{
  "arch": "vit",
  "model": "image classifier",
  "dataset": "single printed letters, digits and signs in grey, bent and noisy",
  "train_examples": 395000,
  "image_size": 24,
  "crop_scale_min": 1,
  "horizontal_flip": false,
  "targets": ["character"],
  "num_classes": 73,
  "norm": "layernorm",
  "norm_position": "pre",
  "activation": "gelu",
  "mlp_ratio": 4,
  "head_dim": 64,
  "fused_qkv": true,
  "bias": "all",
  "qk_norm": false,
  "parallel_block": false,
  "inner_norm": false,
  "drop_path": 0.15,
  "patch_size": [2, 2],
  "layers": 10,
  "width": 256,
  "positions": "learned",
  "pooling": "class_token",
  "register_tokens": 2,
  "label_smoothing": 0.2,
  "loss": "cross_entropy",
  "init": "xavier_uniform",
  "residual_init": "none",
  "optimizer": "soap",
  "beta2": 0.95,
  "lr": 0.0016,
  "beta1": 0.9,
  "shampoo_beta": 0.95,
  "eps": 1e-08,
  "precondition_frequency": 50,
  "max_precond_dim": 512,
  "one_sided": false,
  "adamw_lr_other_params": 0.0013,
  "grad_clip": 1.0,
  "steps": 8300,
  "batch_size": 192,
  "epochs": 4.0,
  "lr_schedule": "cosine",
  "final_lr_fraction": 0.01,
  "warmup_steps": 410,
  "weight_decay": 0.3,
  "adamw_weight_decay_other_params": 0.05
}
Rows from block 6, named by matrix and row number. Rows with one number belong to one attention dimension. Each number is 128 + 32 x the weight over its row's rms, rounded and kept within 0 to 255. All counts start at 0. After the name is the row's rms in percent of the matrix's.
# q: attention query, key and value (stacked) (model.blocks.6.attn.qkv.weight, 768x256, the q third), inputs 0-85
# k: attention query, key and value (stacked) (model.blocks.6.attn.qkv.weight, 768x256, the k third), inputs 0-85
q.82 101 [164 185  76 170 163 129  96 131 138 121 133 228 191 149 123 110 143 142 114 117 146 141  92 133 131 147 137 109 172  83 116  81 113 133 108 132 143  78 102 125 110 105 144 156 152 140  73 146  85 106 139 155 121 165 133 103  89  54 173  71 105 121  70 131 142  90 125 119 114 103 145 103 154  61  95 112 138 120 128 101 140 120 101 107 117 156]
q.83 104 [139 173 115 167 123 116 149 118  89 111 104 141 127  91 117 144 148 152 148 109 129 148 169  70 174 146 130 160 132 126  71  86  97  72 121 124 140 129 164 144 112 132 135 135 159 158  58 112 157 168 141 117 180 173  83 110 166 126 122  61 113 137 123 152 134  93 125 121 140 138 124 133 110 168 206  87 150 100  95  68 130 120 192 170 121  94]
q.84 109 [ 95  47  52  96  92 142 149 125 167 151 128  96  77 133  88 124 125 143 136 164 137 156  92 173 113 153 149  87  82 162 110 137 128  74 159 167 144 125 112  93 110 170 156 115  98 146 157 114 158 128 123 174 143 144 119 173  91  85 146 136  93 121 194 148 205 111  83 154 107 124 123 194 164  70 158 138 124 125 175 164 154  94 157 106 138 169]
q.85 106 [106 103 129 121  85 102 150  92  71 140  68 125 114 114 155 188 129 137 145  63 129  58 109 116 149 154 146 108 119 116 150 181 124 121 167  73 127  74 164 133 144 147 115 179 136 132 122 124 118 130  65 121 115  81 101  90 179 156 158 146 123 142 136  65 189 135 111 136 153 138 152 155  32  73 146 116 148  93 122 143 171 119 122 126 201 136]
q.86 111 [ 83  72  52 124 117 185 148  98 122 140 103 121  73 171 122 134 129 142 127 115 175 132 154 129  92  99  94 102 163 122 129 145 116 143 127 154 129 130 135  69 169 140 166 179 103 117 165 106 217 102 154  92 204 143 133 118 121  98  92 120  91  67 131 135 117 186 145 141 191 103 131  94 119 186 103  73 106  94 109 108 109 136 131 135  58 138]
q.87 098 [126 137 127  65 128 161 126 130 144 116 126 114 110 162  89 122 193  88 123  98 152 148  98 192 180  45  79 145 102 113 127 187 154 159  90 184 142  81 115 151 147 116 142  74 114  69 116 117 134 156 119 134  87 108 123  85 150 139 150 107 120  99 136 132 101 162 147 159 171 151  76  98 133 157 142 128 132 121 178  69 167 131 189 106  99 118]
q.88 099 [106 138 169 125  98  88 105  66  91 156  79 132 119 162 132  63 135 114 127 119 176 146 117 202 121 202 112 131 205 148 122 100 138 106 169  88 171 163 153 131 161 143 168  93 111 120 131 153 148  86 123 114 158 100 164  96 114 188 131  96  85  88 123 138  92 110 209 124 109 139 150 100 122 150 102 131 106  67 135 133 113 135 188 141  66 153]
q.89 104 [140 106  77 152 139  85 129 149 122 124  90 156  71 188 134 120 106 146 107 164 182  91 126 171  90  91 128 163  85 110 165 109 136 152 141 167 106 137 164 165 102 146 147 123 167 138 139 170 146 126 162 150 128 159 139 142 139 101 142 170 121 143 155 118  90 207 134 121 163 106 127 159  56 114 173  82 117 114 121 101 165 119 158 148 114  65]
q.90 107 [ 89 140 164  95 140 161 113 152 110 122 157 150 148 155 103 111 143 140 165 107 106 135 114 153 146 202  82 126  65 180 150 134 101 124 131  51 103 100 147 182 120  95  80 161 178 129 125 168 102  66 105  86  76 132 137 120 131 146 117  77 168 135 117 120 160  87 184 117 134  92 180 195 110  85  74  78 101 110  72 133 126 184  62 123 123 113]
q.91 097 [132  65  62 132 167 163 127 146 122  64 130 115 116 135 151 139 191  94 182 143 180 109  98  67 120 125  88 133 143 142 141 143 162  59 129 137 129 167 114 107 165 147 163 128 117 160 119  90 125 135 149 122 114 107 118 151  95 124 101 176 122 115 160 124 112 149 137 211 140 176 117 157 110 133 127 103 116 161 198  70 187 139 146 147 123 113]
q.92 101 [157 121 106 146 122 137  67 188  94  56 118 130  95 135 123 125 106 147  97  98 101 123 179 132 181 135 135 185 130 136  86 118  65 164 140 203 201 116 116  92 155 145 128 111 117  98 189 156 167  80 132 120  97 175 132 136  65 128  86 178  94 165 153 165  20 149  87 128  94  82 138 117 153 116 120 111 135 124 121 140 124 136 124 188 127 132]
q.93 097 [114 119 131 131 166 157  84 132  90 126 150  92 129 127 107 127 168  91 154  85 149 120 149 113 158 140  97 105  79 109 136 135 122 146  75 144 104 165 111 110 115 121  82 117 164 199 133 149 124 154 132  88 135  90 145  63 139 117 116 105 142 173 101 113 147 169 152 121 127 105 184 104 124 128 140 125 188 160 142 116 190 141  99  78 149 175]
q.94 098 [135 174 160 132 127 123 146  95 155 128 154 152 171 142  72  32 143 146 120 105 108 157  80 157 124 153 128 162 109 120  58  94 226 130 115 141 131 140 175 154 115 112 125 112 125 136 117 106  86 112 139 141 143 138 167 138 175 132 147  84 168 112  98 173 174 121 145 148 134  94 144 165 145 169 113 126  67 172 150 136 122 114 105 150 100 107]
q.95 107 [148 107  76 136 103 131 127 176 117 122 104 130  89  65 172 124 136 117 130 137 132  82 120 148 114 150 110 110 150 163 159  77 132 165 130 166  94 115 199 109  98  89 138 163 125 103  61 190 123 126 133  90 164 152 140 128 118 187 116 172 104 110 127  94 134 108 151 154  38 100 174 121 133 145 129 130 166 183 139  90 135 136 109 165 161 100]
q.96 097 [150 104 133 121  88  92 188 136 139 171 150 116 100 144 129 171 159 108  95 135 145 139  57 113 106 158 180 169 183 107 110 118 141 148 171 186 180 143 165  96 115 181 161  80 129 126 200 142 106 113 134 108 132 110 150 172 115 119 100  90  80  94 120 188 126  71 102 141 144 133 131 113  95 137 150  97 151 148 163 123 177 148 108 142 137 147]
q.97 100 [113 132 191 105 115 152 161 168 114 150 154 147 121  98 128 132 157 118  96 198 161  99 167 146 112 137  96 171 163 130  76 137 111 120  99 159 168 104  96 165 151 139 152 105 133 122 171 188 166 101 130 149 132  46 159 129 130 149 195  85 121  89 160 117 164  91 171 146 133 170 127 130  70 130 110  79 144 156 142 163  88 150 156  92  80 166]
q.98 096 [138 143  98  94 157  92 147 124  79 150 107 157 106 132 107  78 144 134 101 134 125 159 101 135 139 163 173 117 165 123  64 162  89 139  98 154 169 120 117 115 108 147  97 161 192  80 143 140 137 148 161  85 133 113 162 126 122 122 181  91 173 216  92 155 138 137 146 107 152 146 136  79  93 123  65 118  95 135 146 135  98 154 129  97 124 122]
q.99 101 [ 56 161 102 179 134 111 190  76 125 109 138 159  87  42 171  84 149  96 186 175 146 141 112 196  74  93 169 112 151 120 172 115 120  95 129 146 119 127 186 144 180 115 128 147 149 125  68 194 176 143  93 129 125 154 118 107 172 165 120 154 150 147 101 125 160 146 126 149  81 116 113  84 182 150 126 122 141 164 124  90 119 165 135 140 146 118]
q.100 104 [126 118 172 146 111 150 178 137 124  79 129 176 130 182 155 137 153 112 134 186 142 174 103 166 142 105  98 137 143 134 204 121  89 152 145 117 155  97  79 127 170 113 135 190 142 154 181 109 119 113  80  90 120 126  96 153 120 143 160 151 162 154 182 152 149 127 135 162 122 176 119 126 128  91  99 187  90 118 175  97  84 151 110  98 103 158]
q.101 101 [140 204 109  94  83 109 133 187 106 136 149 173 151 198 220 191 114 116 103 204  89 118  85  52 138 124 118 179 155 152 149 138  78 102 129 151 114  97 152 102 121  98 153 188 139 135 147 146 154  97 106  49 110 147 125 129 109  94  91 214 138 141 139 146  67 147 110 122 129 151  99 101 153 126  64  94  94 142  64 219 114 105  96 127 116 123]
q.102 106 [127 135 137 158 201 120 172  52 153 149 121 144 198 121 169 126 105 148 140  61  96 112 144  97 110 169 143 188 155  80 126 103 115 177 154  95 146 171 204 135 151 123 124 125 148 130  97 129 161 140 112 136 148 115 134 106 176 144 121 129 147 153 175 149  80 142  97 103 140 150  86 182 149 208 136  86 125 125  52 143 149 129 134 151 128 138]
q.103 109 [214 194 119  84 174 104 134 153 203 161 130 116 164  86  77  72  98 120 163 116 120 137 127 183 121 134  74 133  95 106 139 166  93 141 124 150 144 112 134 149 104 112  92  67 109 114  63 146 123 194 156 162 133 170 141 106 134 131 104 138 167 109 123  60 160 145 122 151  79 107 101 119 157 189 105 129 105 107 133 117  76  95 161 142 143 127]
q.104 095 [ 92 100 105 144 145 106 147 160 106 162 106 149 113 122 173 120  92 197 150 103 210 144  92 164 110 123 107  95 157 121 132 147 137 131 198 153 170 147 142  99 110 148 131 110 188 101 112 113 131 123 155  99 120  62 112 147  77 146 157 156  76 116 213  96 110  96 157 178 146 168 108 155  94 129 100  72 128 105 183 159 118  78 123 103 120  97]
q.105 100 [118 113 132  63 153 123 116 153 120 141 106 102 126 120 149 151 117 145  99 197 111 133 153  91 144 181 126 167  70 156 146 134 137 116  97 106 136 128 148 110 144 102 126 137 110 125 141 148 154 172 138 114 153 111 126 143 141  87 156  93  92 136 144  76 174 119 157 108 171 151 104 211  95 122 132  93 172  99 187 165 166 124 153 159 149 120]
q.106 109 [143 169 161 162 114 174  88 117 111 133 128 115 140 156 121  76 134  80 131 127 124 139  95 150  90 128 143  72 173 139 176 119  94  91 142  96 154 104 117 125 151 126 108 109  99  74 192 114  89  77 115 169 147 172 128 130 105  96  98 160 109  94  56 137 163  87 146 116  88  86 175 117 148 103 134 147 118  82 155  89  79 113 138 118  83 164]
q.107 111 [164 124  96  73 124 112 133 166 155 143  85  75  91 159 111 137 130 163 106 115 151  92 163 120 102 115 122  96  91 113 131 111  95 110 101 142 151 153 139 128 156 135 111 144 130 168 146 149  88 115 101 141 141  70  71 142 150 150  95 126 187  97 118  94 201  88 210 148 176 174 116 175 155 183 136 126  72 152 132 127 147  93  56 140 108 135]
q.108 104 [159 163 171 130 147  98 179 152 157  64  29 107 126 170 106 145 113 146 211 146 170 134 124 124 139 156  84 134 140 105  90 105 135 103 138  91 111 135 135 130  89 158 133 126 105 138 126  96  66 112  86 213 104 111 169 133 127 140  96 114 104 170 171  82 108 107 105 103 146 179 110 153  81 105 146 141 137 134 137  61 136  96 165 163 146 155]
q.109 108 [123 150 125 130 140  99 172 127 127 135 190  84 138 101  96  94 144  91 157  94 105 141 113 140 156 142 109 141  67 147 136 118 111 106 159 160  83  99  96 159 125 112 104 112  65 139 164 186  91 122  89 130 107 169 103 141  79 172 145 171 160  99  98 123 132 111 123 139  76 135 133 151 127  77 122 155  83  98  69 133 100  62  95 112 210 161]
q.110 110 [181 121 100 115  95 140 132  98 100 136 147 117  91 133  95 105 132  98  85 146 164 172  95 140 100 144 111 111 181 123 159 132  56 130 102 165 156 183  89 118 129 113 187 122 178 102  95 105 197 140 114 126  98 122 124 134 124  90 148 148 130 114 176 131 178 148 186 166 106 152  74  79 107 129 136 107 122 153 115  87 156 137  83 141 126  93]
q.111 095 [116 202 149 121 123 157 165 108 167 134 129  76 154 138 125 126 108 150 187 134 134 197 151 137 131 154 130 139 135 118 106 135  87 144 157 132 172 127 152 151 117  44 114  94 154 116  83 143 112  87  96 159 162 148 103  38  97 188 133  94 146 154 162 166 121 159  74 115 132 114 137  90 156 137  75  98 110  70 117 108 102  74 129 199 204 116]
q.112 095 [163  75 113 157 123 168 141  59 168  76  85 116 140 144  92  81  86 119 155 155 158  97  85  65 146  87 155 119 135  22 132 105 104 133 125  72 177 128 137  70  84 146 126 156  70 102 145 124  89 172 100 152 102 131 160 102 158 156 102  94 141 128 107 165 168 117  93  97 107 144  76 116 134 114 165 136 135 133 171 133 168 129  95  96  91 163]
q.113 104 [112 100  76 112  92 152  83  99 110 157  86 143  71 206 138 165  86 106 103 103 138 107 134  92 148 169 111 128 118  78 184  83  89 164 179  98  86 112 103 115 118  96 168 120 152 135 161 140 168 171 115  86 107 129 111 136 190 136 100 162  87 188 160  76  91 202 156  94 131 144 103 166 106 172  75 118 114 175 107 140 133 130 148 166  97 130]
q.114 104 [104 135  92 102  71 126 165 121 158 187 133 125 115 145 231 135 150 118  60 134  99 148 114 102 139  58 167 101 129  95 134 148 124 139 164 139 129 107  96  36 106 131 131  96 162 148 161 175  95 116 125 122 139  77  82 114  78 178  83 149  61 118 178 142 109 179 100 147 143 144 130 150 119 111 144 124  76 102 135  85 145  94 135 143 161 203]
q.115 095 [147 100  76 166 135 126 114 136 126 184  79 137 148 174 179 164  97  75 108 133 154 128 107 122 110 147 168 150 143  81 176 176  98 136 142 146 148 108 167 106 158 138 134 121 133 162 146 115 142 110 118 198 155  91 145 154 101 126 113 110  92  72 133  88 128 194 124 162 145 131 131 190 177  89 113 132 147 130 105 105  86 106  63 164 108  73]
q.116 103 [134 139  99 110 144  93  98 159 132 169 172  26 103 154  77 101 143 113  99 141 119  75 151 127 128 118 175 155  90 198 147 136 127 165 130 185 131 118 116 147  90 163 172  81 105 128 139 154 128 149 166 180 189 132 139 196 108 120 153  82 127 129 108 134 163  24  86 146  67  67 110 218 140 154 188 107 127 142 170 105 159 121  80 106 132  91]
q.117 116 [152 162  89 122 120 135 182  90 192 137 124  91 134 187 187 160 107  96 139 158 156 127 182 133  95 164 134  84  98 101 111 182 136 124 216 147 150 120  78  79 129 142 148 169 108 142 164 119  62 150  94 124 141 155 127 120  79 104  83 151  67 201 140 128 167 141 126 140 147 169 106 168 103  75  59  95  87 117 151  98 159 175  89 131 152 171]
q.118 105 [ 88  60 112 130 163 151 110  79 101 137 145 107 128 138  79 164 136 180 124 126 136  93  89  98 139 150 122 156 114 132 114 219 137 121  53  80 102 117 206 105  90  77 146 148  87  94 136  98 109  99 114  73 138  81 110  67 123 114 154 121  98 161 128  86 185 174 142 128  75  83  80 153  56 172 129  80 134 147 122 168 157 115  74 105 166 151]
q.119 089 [138 120 111  59 142 155 158 148 154 150 147 159 112 171 150  96 110 157 133 126 125 114 159 183 141 103  39 192 111 126 135 136 104 145 150 193 120 144  98 137  58 160  82 109 136 109 168 104 106  91 167  92 131  98 100 121  83 144 125 198 105 106 150 142  46 160 131  96 134 163  93 161 163 104 115  50  74 119  79 134 108 110 112 117 153 151]
k.82 104 [162 132 120 100 119 131 144 118  80  76 111 120  86 149 155 152  99 101 150  70 193  88 168  98 135 103 149 156 137 137 104  43  85 100  66 171  96 121 126 124 155 135 127 124  70 110 158 126 102 103 141  74 153 118  98 141 156 143 151 137 203  76 114 103 142 166 126 128  83 135 149 151  42 105 128  94 136 193 178 110 114 126 142 143 111 115]
k.83 106 [ 94 148 105 119 126 131 134 186 140 114 122 144 152 200 164 123 123 153 140 123 120 116 108 131 187 102 131 108 158 117 150 132 177 120 186 106 100  57 131 104 129 192 117  98 125 110  77 104  46 129  93  92  72 131 149  86 159 195 153 149 118 150 105 210 154 125 128 102 117 173 108 138 124 138 121 101 162 146 126 137 100  75 114  77 104 160]
k.84 116 [174 109 164 133 116  97  83  68 108 134  97  88 172 102 154 110 170 162 154 119 165 125 124 125 137 125 111 100  85 113  97 131 110 134 127 113 153 121 166 120 111  73  86  77 162 176 158 166 104 105 138 157 117 151 176 105 125 154 117 105 101 135 138 104  76 118 171 186 123 110 195 169 169 162 139  94 128 155 142 140 120 214 131 210 106 147]
k.85 102 [152 115 135  98  83 209 154 131 146 169 125  74 129 107 109 150 124 123 158  68 154 138 145 146 108 131 204 150  70 119  86  74 135  77 181 133 145 121 182 137 122 147 134 103 145 131 116 121  90  90 137 177 162 120 118 111  95 133 126 101 108 131 124 160  38 114 109  89 133 112 160  89 165 187 112 108 132 123 168  92 101 131 130 116 120 140]
k.86 107 [162 150  77  66 161  99 161 151 151 153 153 146 167 112 125 120 164 157 104 163 103 104 152 186 113 113 132  69 173  81 141 142 107 128 125 115 105 100 120 108 173 123  98   2 116 126 141 132  98 112 137  89 102 155 138 101 135  81 100 173 131 138 103 147  89 134  93 120 179 155 109  84 147 197 103 105 128 144  78 133 119 119 180 135  70 121]
k.87 104 [119  99 134  99 116 103 155 176 180 140 145 184 201 130  93 125 146  61 159 153 126 122 106  81  99 126 131 128  28 148 122 142 138 188 111 156 102 142 113 149  88 117 161  89  98 147 153 137 103 117  70 111 141  95 151 206 121 155 116 138 195 170 111 124 167 143 185  58  79 124 122 175  94 108 119 124  97 140  91 114 185 111 162 101 101  90]
k.88 097 [159 135 106 111 163  93  97 121 146 132 164 189  88 114 165 114  79 135  82 114 188 167 189 103 166 143 102 108 199 104 118 103 152 136 112 116  99 160 150 145 139  75 139 115 105 150 118  73 125 176 118 196 161 140 144  59 139 193 101 114 157 151 151 121 106  78 147  87 172 143  78  85 138 151 113 132 113 189 122 177 105 136 133 117 148 134]
k.89 103 [172  79 136 148 137  87 141 136  81 112 123 158 101  45 105 174 151 106 131 105  67 136 135 128 115 122 181  93  65  92 139 123 128 154 175 120 123  44  86 199 164 106 117  95  84 107 175  63 122 162  98 162 124 162 136 111 196 101 108 251 154 109 134 177  84 152 131  93 130 169 139 118 142 162  86 126 101 156 107  90  96 108 109 124 134 124]
k.90 105 [ 86 104 114 139  90 146 119 195 182 176 125  80 169 117 129 162 131 126 130 149  33 139  97 120 122 180 141 132 172 132  73 157 183 163 147 104 117 169 158 116 132 135 168 170 109 114  25 188 129 147 151 144  91  92 116 140 155 156 155  67 132 113 101  98 164 137 141  91 120 124  66 148  95 169 119 192 203 160 122 102  62  96 132 144 124 143]
k.91 102 [194 158 127 127 132  82 156 103 158 129 112 118 184  88 112  51 134  61 101 107 116 160  88 122 129 100 121 129 144  71  94 157 127 149 116 136 125  91 134 133 118 112  84 161 135 206 154 113 146 131 103 134 113 149 131  79  86 174  78 150 104 112  85 148 110  82 136 200 132 151 137 123 133  93  75 167  91 121 108  77  91  94  81 132 130  88]
k.92 104 [ 90 167  91  85 212  80 119 139  89 136 129 136 106 172 158 116  98 194 108 163 113  93 117 142 112 158 129 113 142 131 158 129 123 179 193 117 127 179  88  95 129 120 142 128 124 166  71  98 122 148 183 165 130 109 161 132 137 120 167 143 125 129 159 168 113 124 144 171 118 101 160 182 105 116 109 124  78 126 105 107 150 119 166  88 132 123]
k.93 101 [110 118  94 148 123 186 152 121 165 102 163 144 161 163 102 174 114 182 117 108 120 122 113 113  97 200 167 103 157 148 114 135 167 136 136 106  74  99 126 105 116 154 158 154 127 189 108 170 128 190 135 179 167 144 138 160  60 148 152  61  81 124 153 105 102 123 161 106 132  91 133  72  70 131  93 136 102 136 106 114 182  80 142 137 147 116]
k.94 100 [113 113 125 134 113  83 116 148 147 162 128 183  93 157 149 139 214 138  99  72 116 149 136  82 122 156 167  95 158 115 116 135 166 169 158 136 104 157  71 155  99  76 121 176 129  55 117 138 147 124 102  82 110 155  89 175 183 159 136 165  97 123  87 177 134 170 139 114  93 164  77  84 107 174 131 135 121 139 145 159  80  77 140 107  95 161]
k.95 110 [ 91 173 155  96 113 160 134 121 115 118 157 156  89 178 150 123  79  75  78 140 130  91 183 105 125  87 151 166 228  92  31 120  98 110 156 150 131 125 106 121 162  70 125 154 129 138 133  81 159 167 169 115  84 136 149 106 143  98  95 117 151 134 100 115  96 179 112 162 124 111 192 138 172 177 150 184  62 116 112 136  75 117 108 143 165 119]
k.96 093 [ 73 109 104 111 153 111  99 123 114 115 117 143 118  68 127 164 136 143 106 110 107  92  94  85 117 184  96 116 135 131 122 161  91 151 137 155 151 174 103 210 155 178 110  90  71  98 122 206  97 133 122 171 143 111 150 151 136 166 133  92 166 195 140 133 125  90 129 192 159 137 130 115 117 148 133 174 138 168 114 100 184  89 193 148 121  77]
k.97 104 [123 110  89 129 141 181 144 142 106 181 138 141 150  89 142  94 104 166 148 101 152 105 118 167 156 121 131  97 158 171 115  93  88  86  98 115 106 174 124  92 117 146 135 128  99 125 122 143 163 169 124 164 124 142 179  95 175 195  97 105  78 180  93 138 191 107 166 105 160 126  76 109  80 135 158 104  92 125 161 139 154 121 127 132  91 110]
k.98 089 [128  96  58 123 187 121 100 102 112 153 161 198 120 193 158  94 132 124 122 112 144  86 139 131 112 145 174 181 141 122 144 194  81 154 175 142 149 143  75 183 101 185 167 157 174  80 181 155 112 108 154 119 119  80 139 122 133 126  83 118 184 145 138 216 149 106 125 144 116 103 131  97 158 170 145 162 113 129 110 133 136 131 135  82 130 110]
k.99 105 [113 103  86 151 149 129  83  93 144  44 122 186 164 119 126 167 155  95  75 126 173 105 135 137 159 166 196 156 192 148 135 110 109 155 147 145 126 181 139  69 121 153 172 134 111 107 144  79 150  64 103 162  82 156 160  80 150 154 138 152 156  71  47 155 152 159 112 113  84 136 202 147 126 105 123 148 110  93  80 127  89  97  89 139 184 125]
k.100 104 [194 154 117 108 120 129 132 159 149 124 121  79 168 119 115 108 118 103 169 156 127 168 116 160 217  98  85 112 177 132 103 142 110 107 164  78 150 161 176 114 154 148  96 179 131 124 141 199 138 120 161 119  96 158 113 151 105 175 102 110  61 134 136 161 124 117 142 142 114 127  68  92 105  88 127 172 173 104 168 121  97 134 120 101 169 137]
k.101 096 [103 177 112  84 174 184 100 144 124 112 167 103 117 139 105 110  86 135  88 144 113  83 131 135  86  85 107 120 121 104 165  94 133 152 127  86 148  95 106 104 197 194 157  85 125 150  56 104 120 159 168  97  72 110 119 123 163 128 129 127 117  95 102 140 139 117 114 178 191 122 169 153 113 132 139 137 111 155 128 105 131 172 119 181  71 103]
k.102 112 [118 114 129 176 160 144 132 134 106 134 143  92 112 206 143 125 116 128  83 135 125 156  89  67  83 149  76 110 114 111 132 209 112 118 195 139 132 149 124  88 174 130 164 134 183 153  66 125  93 109  80  86 107  97  61 148 119 171 108 236 193 137 121 131 162  58 127 115 160 138 118 163 123  98 135 106 218  78  94 127 131 107  81 162 103 110]
k.103 114 [132  99 110 176 107 122 116 119  72 136 158 169 149 106 147 170 122  91 117 182 157 176  99 126 137 130 152 157  89 163 110 115 142 162 190 152 131 141 112 151  31  90 140 103 187 112 155 132  92 115 153 120 134 144 129 159 122 128 101 151 148  98 125 113  92 147 110 147  93  77 183 136  98 144 131  33 129 169 179 103 138 132 137 194  91 125]
k.104 097 [173  75 141 113  97  65 122  98  77 161 145 147 154 167  89 136 122 136 122 142 111 128 157 145 181  79 128 105 133 164  91 127  88 180 103 103 144 137 124 171 206  63 156  87 120 153 142 107  89  12 156 117  78  54 130 103 135 124 173 141 140 151 168 132  88 108 111 169 155 160  74 150  71 135 174 135 147 103 113 110 141 152 143 134  52 129]
k.105 101 [138 100 153  90 141 138 158 179 133 143 137  90 172 113 118 100 141 117 129 102  52 107 131 114 110  99 170 200 120 181 143 166  97  68 122 159 158  98 102 163  88 161 106 137 130 120  78 156 155 105 107  97 124 141 132 124 169 142 101 147 127 189 158 144 233  94 110  77 128 126  72 140 127 139 164 101 116  80 133 103 152 154 113 133  57 107]
k.106 106 [ 69 151 115 113  76 119 145 117 110 171 136 156 107  81 102  77 140 155 132 118 143 126  68 161 169 136 103  90 133 161 111 121  95 137 108 168 130 162 126 158 101  80 121 107 107 182 130  89  98 108 162 126 128 139  91 138 169 152 102  95 128 128 179 100 149 167  59 172  90  74 144 113 112 181 101  88 191 130 148 195  95 155 165 110 133  87]
k.107 107 [127  70 131 147  58 103 153  88 102 142 153 129 133 116 177 132 141 178 101  85  85 126 173 216 152 117 132 150 138 183 112  97 164 136 117 114 124 144 178  88  68 128 104 147 133 131 126 134  97 146 128 114 120 100 142 105 172 155 106 107  77 127  86 124  98 105 129 143 182  94 176 118  71 109 138  71 122 132 116 160 102 140 146  79 119 161]
k.108 096 [166 105 165 120 151 163 165  92  55 118  89 122  99 186 166 167  98 160 134 139 112 211 117 104  66 166  87 112  55 136 125  65 122 122  71 116  99 124 170 178  91 120  68 167 128  89 139 107 106  95 135 137  93 140 160 160 131 119  69 136 144 148 178 140 116 103 132 137  87 137 130  77 101  69 125 149 135 137 134  98 175 129 105 172 139 152]
k.109 110 [118 104 141 115  82 137 104 152 128 186 129  97 111  65 138 114 126 123 176 200 152 132 115 157 131 130 183 127  65 163 171  99 176 187  98 157 109 205 149 152 129  89 138 123 133 146 111 149 148 170 107 164 119 117 121  55 126 158 110 107 115  58 115  93  85 178 145 118  46 102 154 158 146 143 153 115 195 166 168 156 110 143 141 172 136 113]
k.110 111 [173 148 159 133 167  82 157 127 143 117 208  94 141  45 121 108 104  95 128 110 135  87 116 179 143 126 143  64 154  72 144 129 152 124 120 140 119 122 147 107 136 126 149 140  83 114 122 107 124 111  83 137  89  91 149  95 176  90 167 137 141  88 149 178 151 157 146 133 117 137 159 159 168 119 127 131  98 100 123 183 158 179 154 151 154 106]
k.111 091 [ 84 128 147 168 103 196 109 147 108 179 118 115 148 168 163 176  88 124 103 191  91 171 140 137 129 165 117 148 111 118 124 165 171 143 110 146  92 116 140 108 112 145 186 187 114  78  86 143 109 124 133 156  91 110 128 106 133 129 172 136  92  58 148 126 174 184  91  94 152 166 139 129 155  80 153 133  99 134 180  59 171  94  89 208 150 150]
k.112 093 [ 88 183 113 154 111 125 158  64 106 150 160 150 120 138 128 149  87 111  67 120 160 105  99 126  99 107  42 124  96 184  90 123 109 119 170 182 100 152 105 153 174 124 111 117 165 169 160 137  90  91 136 106 133 166 104 155 118 153  99 186 168 150 107 169 158 105 127 145 133 148 106  81 108 134  79 137 126 151 137 136  83 129 119  43 116  95]
k.113 106 [165 119 121 149 135 131 132 121 138  86 133  94 103 148 121 126  85 154 128 151 115 102 161 100 189 124 195  60 105  97 150 161  82 131 107 125 107  84 118 131 133 165  64  79 136 102 202 122 127 118 123 173 154 121 111 154 136 120  82 120 126 186 100 117 144 109 162 116 154 135  85  66 142  81 123 119  69  72  98 112 133 128  59 127 135 116]
k.114 105 [115 184 156  88 179 160 124 170 171 152 102  12 130 125 113 146 106 127 137 103 155 120  83 162 182  84  85 144  88 111 104 156  57 191  82 151 146 110 130 160 104 197 114  86  65 157 150 199 117 122 125 120 113  80  81 134 114 124 120 144 108 156 136 165 114 157 111 122 163 138 112 123 200  96 128 163 156 132 104 129 186  48  99 147 130  75]
k.115 100 [158  92  82  83 126 119 142 115 115 147 146  87 125 104 156  67 197 150 157 160 133 154 145 125 134 130 139 129  66 139 138  77 137 159  59 126 137 148 136 155 200 153 113 100  90 157 145  93  49 146 188 107 128 113 130 154 115 144 130 138 124 154 143 138 136 108 121 182 163  78 141 165 152 107 178  92 103 115  95  83  98 159 143 151 127 105]
k.116 107 [108  98  86  98 101 115  92 110 111 125  92  63 163  98 151  88 189 132 154  95  92  81 135 149 108 136 117 135 117  97  76 114  88 127 134 139 123  87 129  91  83  73 116 150  75 120 137 123 178 137 162 119  83 147  91  77  95 104 162 152 109 139 140  75 201 167 109 135 115 167 128 124 140 205 204 128 146 134  93 170 127 183 173 154 117 102]
k.117 111 [127 157 164  94 172 148 123  88  99 106  62  27 128 101 156 147 121 152 114 149 179 181 125 167 119 122 193 155  53 126 130 112  89 145 145 117 109 121  78 118 116 169  92 201 110 121 162 158  93  56 123 155 130  44 178 127 131 138 121 191 144 148 161 102 129 188 114 173 115 124  83  97  78 171 145  99 184 119 152 108 165  78  61 140 128 125]
k.118 105 [ 98 113 114 130 161 192 117 105 212 129 128 118  99 157  73 157 102  91  82 143 145  51 149 154 124 100 179 132 153 148 121 118 132  77 140 171 101  82  78  69 108 138 133 114 106 126 113 162 115  96 122  99  86 115 146  99 107  61 120  66  64  72 159 117  97 120 179 113 204 134 110 139  61 187  75  75 128 147 141 161 106 124 123 157 105 135]
k.119 091 [137 100 154 135 127  96 146 140  68 167 182 122 114 162 171 140  82 102 155 154 162 182 144 100 161 150 143 164 110 169 156 169 207 180 149 113 120 211  84  96 161  92 192 105 112 168 144 131 158 169 142 137 102 107 140 119 111  96  83 123 126 128 173 112  99 108 117 144 121  93 122 144 122 128 139  70 160 162  97 131 150 121  86 145  86 136]